Weights of a small audio captioner.
Training: soap at rate 0.0018, 6100 steps, batches of 256.
Data: 78125 training examples, 20.0 epochs.
Rows from block 2 of the audio encoder of a small audio captioner, named by matrix and row number. Rows with one number belong to one neuron. Each number is 200 + 30 x the weight over its row's rms, rounded and kept within 0 to 999. All counts start at 0.
After each neuron's rows are labels from the 100 clips, of 14848, where the neuron reaches its highest value: "responds to" is what is common among them. Only what is clearly more common there than usual is listed. The data: single notes of 20 synthesised instruments. In brackets: how many of the 100.
# fc1: MLP up (encoder.blocks.2.mlp.fc1.weight, 768x192), inputs 0-95
# fc2: MLP down (encoder.blocks.2.mlp.fc2.weight, 192x768, transposed), outputs 0-95

fc1.720,182,224,212,284,159,154,201,174,178,234,206,215,192,179,206,284,203,209,195,244,192,173,182,227,212,179,188,159,203,218,192,179,165,175,225,186,183,223,209,219,196,234,163,213,228,200,203,204,127,160,148,201,201,206,267,212,220,229,241,248,190,238,239,223,234,232,226,174,244,170,200,213,152,230,237,185,253,230,162,205,219,191,229,200,190,218,191,267,216,248,227,176,217,228,184,168
fc2.720,192,157,178,201,212,175,155,170,150,198,213,218,177,245,198,280,179,214,163,201,190,184,203,172,201,211,182,180,227,184,192,169,178,228,157,203,231,202,214,179,170,242,169,178,214,186,196,245,192,224,194,172,178,161,181,158,245,230,216,184,219,258,183,197,142,190,194,224,269,183,245,235,213,197,212,192,154,228,196,168,190,178,215,213,187,190,248,153,195,207,229,215,232,168,180,186
responds to: octave 3 (52); A# (31); note: A#3 (29)

fc1.522,201,175,225,208,197,192,216,144,193,225,239,176,260,172,233,268,216,152,196,195,177,187,194,203,220,204,188,259,191,189,249,191,197,171,213,223,232,165,168,206,217,248,157,231,215,258,186,201,203,181,193,181,222,169,168,205,159,190,143,135,200,237,243,228,188,179,206,185,256,211,227,180,169,205,211,227,148,191,159,172,220,221,224,209,223,166,209,185,202,184,198,215,200,180,199,225
fc2.522,190,221,250,126,133,193,160,252,248,249,216,196,205,235,198,131,143,168,199,178,155,182,217,204,210,181,206,187,184,202,211,198,196,216,135,137,211,187,188,240,155,242,174,174,184,242,177,162,191,268,180,209,178,200,215,201,240,218,270,227,173,183,195,181,216,219,217,192,179,219,209,235,161,192,213,252,240,182,167,198,210,192,159,200,158,177,218,191,164,247,190,178,214,183,195,213
responds to: octave 3 (50); muffled (low-pass) (41); clipping (29)

fc1.39,210,231,192,233,187,186,202,228,228,203,206,226,152,157,144,238,198,182,249,182,197,211,212,187,233,179,171,113,150,191,210,206,186,239,204,215,169,217,197,183,157,186,173,174,236,230,183,172,223,208,220,190,159,190,246,216,185,257,148,253,165,218,215,178,224,212,212,184,169,127,200,154,184,170,199,182,265,243,145,214,175,179,178,158,256,200,224,208,217,214,192,198,213,149,212,195
fc2.39,192,188,226,211,148,193,160,245,137,200,211,146,202,162,170,145,222,237,202,181,242,143,193,230,249,246,214,202,257,156,174,212,240,187,210,213,163,211,244,172,161,187,205,196,165,209,192,171,213,205,151,237,187,200,149,224,237,238,181,247,188,174,227,189,124,166,141,173,198,201,228,225,172,201,190,251,244,195,187,184,234,242,188,216,193,226,242,201,138,223,182,177,207,211,244,189
responds to: mains hum (92); decaying tone (70)

fc1.138,199,188,173,205,153,249,146,194,187,216,202,208,148,213,162,151,211,180,200,236,162,193,212,209,210,238,203,182,200,197,235,210,202,159,194,181,216,167,249,192,215,174,168,227,245,183,152,235,141,204,197,205,187,239,230,197,239,180,216,236,131,222,246,218,151,187,209,203,262,197,152,189,217,194,162,221,200,210,260,235,180,182,211,228,243,176,219,173,219,211,235,213,247,205,161,287
fc2.138,224,184,255,224,216,204,230,195,146,246,186,182,243,221,160,193,247,257,231,189,182,203,219,190,131,204,169,192,210,198,228,247,178,166,235,155,227,184,182,240,187,189,239,209,258,263,230,199,196,212,182,180,191,182,187,188,206,213,123,188,282,188,209,189,193,169,267,233,182,192,196,232,234,146,179,214,196,262,227,210,234,235,204,205,201,182,195,181,224,150,218,191,214,156,196,225
responds to: octave 3 (45); harpsichord-like (36)

fc1.111,200,179,189,249,238,174,180,211,218,110,168,234,200,177,165,221,192,216,245,166,206,254,287,197,217,171,193,149,164,236,205,244,226,180,151,175,230,174,185,151,171,181,188,184,220,168,204,168,209,176,210,243,189,222,180,193,235,272,214,256,204,235,173,230,199,198,215,158,189,155,264,206,180,196,183,210,238,230,158,241,215,209,229,214,229,218,225,177,186,207,179,225,221,211,166,232
fc2.111,207,192,215,184,196,209,158,206,152,165,236,149,220,168,217,205,150,286,209,224,201,180,233,195,204,258,186,194,224,175,172,181,199,168,145,194,272,160,205,187,146,165,197,197,206,284,179,207,202,197,129,254,162,195,233,172,242,241,217,237,222,152,212,188,169,196,190,174,212,166,203,209,199,184,209,243,238,154,155,222,191,185,217,221,227,236,218,186,187,227,189,180,208,245,191,192
responds to: mains hum (88); reverberation (65)

fc1.401,179,189,166,230,180,236,175,140,194,167,156,140,243,192,225,248,169,213,176,181,181,171,160,156,197,214,260,197,233,206,221,158,224,190,198,179,210,209,187,208,271,195,194,245,231,242,209,213,180,174,166,210,208,190,215,195,154,149,220,227,218,179,198,251,230,227,217,247,178,169,145,196,242,229,211,216,215,283,208,164,201,253,216,174,164,184,203,196,159,185,191,190,233,205,174,172
fc2.401,210,232,269,190,171,175,222,162,166,226,225,224,190,221,165,221,226,203,169,231,197,233,162,192,199,197,232,197,157,201,201,211,205,229,198,235,213,214,224,242,162,250,169,199,200,196,155,252,218,223,198,168,210,186,254,215,214,229,189,206,138,205,193,230,170,242,163,195,186,199,203,190,222,172,241,176,187,189,155,189,204,196,266,192,181,183,196,197,196,185,201,180,268,245,187,209
responds to: octave 3 (76); B (71); note: B3 (54)

fc1.58,193,235,167,200,157,215,207,238,207,254,218,209,174,160,150,195,180,175,260,191,207,213,224,195,195,195,206,164,183,193,228,251,235,190,210,196,186,180,221,175,210,206,257,244,180,193,204,209,195,173,237,188,174,158,201,239,217,178,187,141,208,242,256,243,156,168,170,179,251,184,243,156,231,159,268,237,230,133,176,175,186,192,193,192,200,183,185,181,200,134,187,168,210,172,226,234
fc2.58,112,218,203,198,206,193,205,197,213,217,246,178,206,149,242,212,186,174,152,203,241,155,212,214,219,152,196,212,217,168,229,231,182,185,237,221,194,192,204,188,231,229,220,203,174,231,211,180,204,195,231,220,197,245,169,222,182,212,273,199,201,182,171,237,203,184,240,207,226,205,211,230,203,225,198,187,201,131,179,201,179,226,240,203,181,170,238,185,162,182,199,197,193,271,277,265
responds to: octave 3 (66); mains hum (31)

fc1.214,164,197,178,202,266,224,190,221,227,227,200,205,142,163,202,176,196,206,241,226,242,207,211,190,209,185,192,177,112,209,168,225,198,210,210,201,176,220,169,241,194,182,198,124,209,190,226,219,189,212,176,206,198,127,165,191,213,245,194,159,207,212,159,184,202,172,257,229,143,187,203,184,158,233,172,253,230,170,159,202,175,221,154,167,252,224,206,195,209,184,213,201,237,168,272,248
fc2.214,202,231,241,183,163,192,263,160,177,196,249,226,208,207,223,162,232,173,249,197,168,204,221,226,231,230,226,183,190,170,185,206,214,217,196,152,177,187,231,129,139,259,162,150,187,244,176,211,208,221,219,190,157,229,221,218,221,204,161,194,193,206,214,178,210,232,196,216,220,207,169,168,183,166,239,154,216,260,237,242,238,223,255,206,185,188,262,182,169,232,221,230,198,221,162,208
responds to: decaying tone (98); harpsichord-like (38)

fc1.739,209,193,186,241,215,169,220,190,196,258,299,222,201,198,174,209,219,148,201,155,178,219,191,241,173,208,245,180,216,200,270,202,223,202,223,219,171,198,153,204,158,231,196,204,222,251,196,170,213,205,172,175,183,164,201,196,185,216,180,166,192,165,150,169,169,194,223,230,230,166,179,177,214,169,205,207,184,224,215,205,249,160,191,296,212,216,158,221,205,214,185,226,159,240,194,200
fc2.739,213,206,210,210,144,208,183,249,221,207,195,176,179,193,187,237,250,234,180,157,213,223,159,243,169,178,195,212,191,143,231,208,211,173,165,206,199,242,203,218,179,218,219,202,223,201,182,169,151,227,224,243,161,233,188,214,205,225,205,215,211,155,170,190,252,190,217,165,213,209,236,227,223,255,238,196,187,222,183,256,185,271,172,173,162,157,275,208,197,144,189,184,210,197,231,238
responds to: mains hum (39); instrument: bass guitar-like (27)

fc1.543,211,192,235,158,187,209,147,242,145,194,202,204,213,184,140,221,218,220,237,250,173,158,244,231,199,170,214,235,241,213,176,186,199,226,180,164,159,181,206,163,168,202,229,209,224,244,194,214,209,223,151,188,155,190,221,211,229,252,190,160,167,189,236,218,217,180,191,175,208,153,212,217,235,201,248,234,149,107,221,223,192,179,177,223,168,209,222,203,175,243,173,175,215,190,200,163
fc2.543,150,200,220,195,255,168,205,185,175,148,179,183,218,168,191,134,157,187,186,205,197,235,217,169,255,199,167,182,221,211,222,185,169,169,191,218,210,209,239,155,229,180,175,169,249,231,150,200,208,189,188,188,196,212,199,211,180,133,194,207,157,280,192,223,271,178,221,172,213,194,214,229,192,211,176,167,192,229,215,178,195,211,250,183,198,169,171,188,158,152,155,215,239,190,219,199
responds to: decaying tone (71); bell-like (44)

fc1.331,189,204,185,217,261,214,178,242,218,201,191,180,191,147,190,213,197,200,201,216,209,266,260,207,209,218,163,203,141,194,192,221,209,195,229,187,162,198,169,258,185,152,187,172,222,164,202,181,232,202,155,243,197,198,168,197,231,202,212,215,179,221,162,178,175,184,273,233,164,218,228,178,159,252,177,302,227,191,170,269,192,211,151,205,224,209,191,187,158,206,236,220,270,146,246,246
fc2.331,177,209,193,158,206,145,211,185,173,196,271,249,210,221,220,211,169,209,216,204,199,183,195,259,174,172,190,185,198,194,147,191,224,189,157,163,250,237,177,140,164,240,182,200,256,239,173,183,172,197,202,218,223,220,242,169,240,207,192,210,156,223,219,169,245,197,186,225,220,187,180,211,186,127,265,154,249,206,191,225,200,221,215,201,242,188,238,145,229,231,234,208,160,199,127,207
responds to: decaying tone (77); octave 2 (35)

fc1.534,227,230,184,172,276,235,183,168,135,169,244,270,179,205,220,203,197,245,206,237,195,199,231,206,174,199,181,209,173,209,168,157,165,197,224,165,202,187,195,202,234,125,198,161,246,205,215,223,182,214,214,228,200,228,198,196,175,187,215,160,183,263,185,219,133,198,194,218,181,187,175,198,203,209,190,207,214,172,215,258,215,193,150,210,232,246,208,189,220,190,198,220,254,191,261,164
fc2.534,221,210,259,188,170,193,223,207,159,125,244,221,215,169,179,182,251,203,248,218,158,214,126,187,172,194,181,190,162,177,191,173,148,196,172,195,196,234,209,182,164,279,152,201,195,188,216,262,203,244,163,210,152,182,220,177,214,199,156,194,210,190,216,167,195,203,165,173,169,204,167,192,187,180,208,184,200,227,192,244,210,231,249,261,234,207,248,193,182,136,252,244,182,117,230,252
responds to: decaying tone (94); marimba-like (27)

fc1.75,198,207,220,230,184,245,158,136,231,257,217,150,212,146,202,259,211,206,200,227,196,199,209,179,200,257,183,177,221,195,251,202,188,213,178,237,159,216,163,197,199,232,230,231,200,173,199,212,169,225,203,180,258,217,201,169,199,223,179,206,178,186,211,236,200,136,179,220,142,148,191,169,235,213,228,166,197,186,206,147,180,197,205,220,198,229,167,174,183,179,209,214,213,214,200,185
fc2.75,168,178,214,197,147,209,208,236,183,234,216,195,222,216,211,167,214,146,167,164,202,199,231,269,164,215,255,175,212,174,211,199,203,214,172,247,156,235,199,192,258,177,215,166,151,216,246,204,169,193,219,197,159,198,215,219,192,168,163,195,189,196,157,202,191,206,190,228,168,214,196,255,190,187,174,184,132,210,176,164,205,199,149,190,146,218,168,272,203,180,203,206,207,214,223,197
responds to: octave 3 (59); sine tone (26)

fc1.416,220,187,212,266,173,184,234,227,208,199,178,234,177,195,236,179,165,195,222,193,191,209,225,213,185,209,178,231,256,165,177,178,127,191,248,231,257,213,169,230,196,216,218,224,200,143,226,167,171,248,226,184,236,207,192,173,206,204,154,237,163,189,190,190,178,205,232,154,203,195,155,151,206,217,282,239,233,212,169,209,218,229,240,198,255,210,211,217,200,191,204,210,209,250,178,184
fc2.416,243,221,213,213,192,226,120,235,204,174,179,204,193,205,197,263,178,220,185,211,206,206,222,168,223,201,208,170,205,202,214,165,235,212,246,229,201,187,199,237,200,193,187,189,218,189,206,260,220,202,152,209,210,145,190,137,203,217,191,147,247,156,229,154,181,175,206,210,188,226,191,204,209,222,149,249,261,187,193,171,170,212,142,182,173,198,200,242,229,260,210,165,199,202,179,216
responds to: octave 3 (83); F# (54); note: F#3 (53)

fc1.197,214,211,171,165,170,261,177,271,255,208,185,204,225,212,127,250,194,182,185,244,168,176,216,170,166,192,237,195,210,181,212,207,196,250,194,174,220,267,206,207,219,198,243,172,201,199,220,184,205,248,217,197,220,252,154,201,197,186,192,202,213,202,229,222,186,208,181,194,182,208,213,205,191,183,227,179,220,169,192,211,190,162,164,215,185,268,195,194,177,199,191,180,194,222,173,197
fc2.197,169,195,224,162,209,72,169,213,225,228,129,198,223,209,228,181,203,233,168,169,191,189,205,230,191,266,223,208,210,228,255,173,137,158,234,184,253,227,192,207,171,175,213,190,192,221,212,176,173,195,198,215,170,201,226,226,247,179,218,197,240,211,179,205,201,177,211,144,213,164,187,197,215,203,162,211,211,226,176,208,188,179,192,229,245,225,220,207,160,220,248,172,241,141,230,168
responds to: decaying tone (65); C (55); note: C4 (43)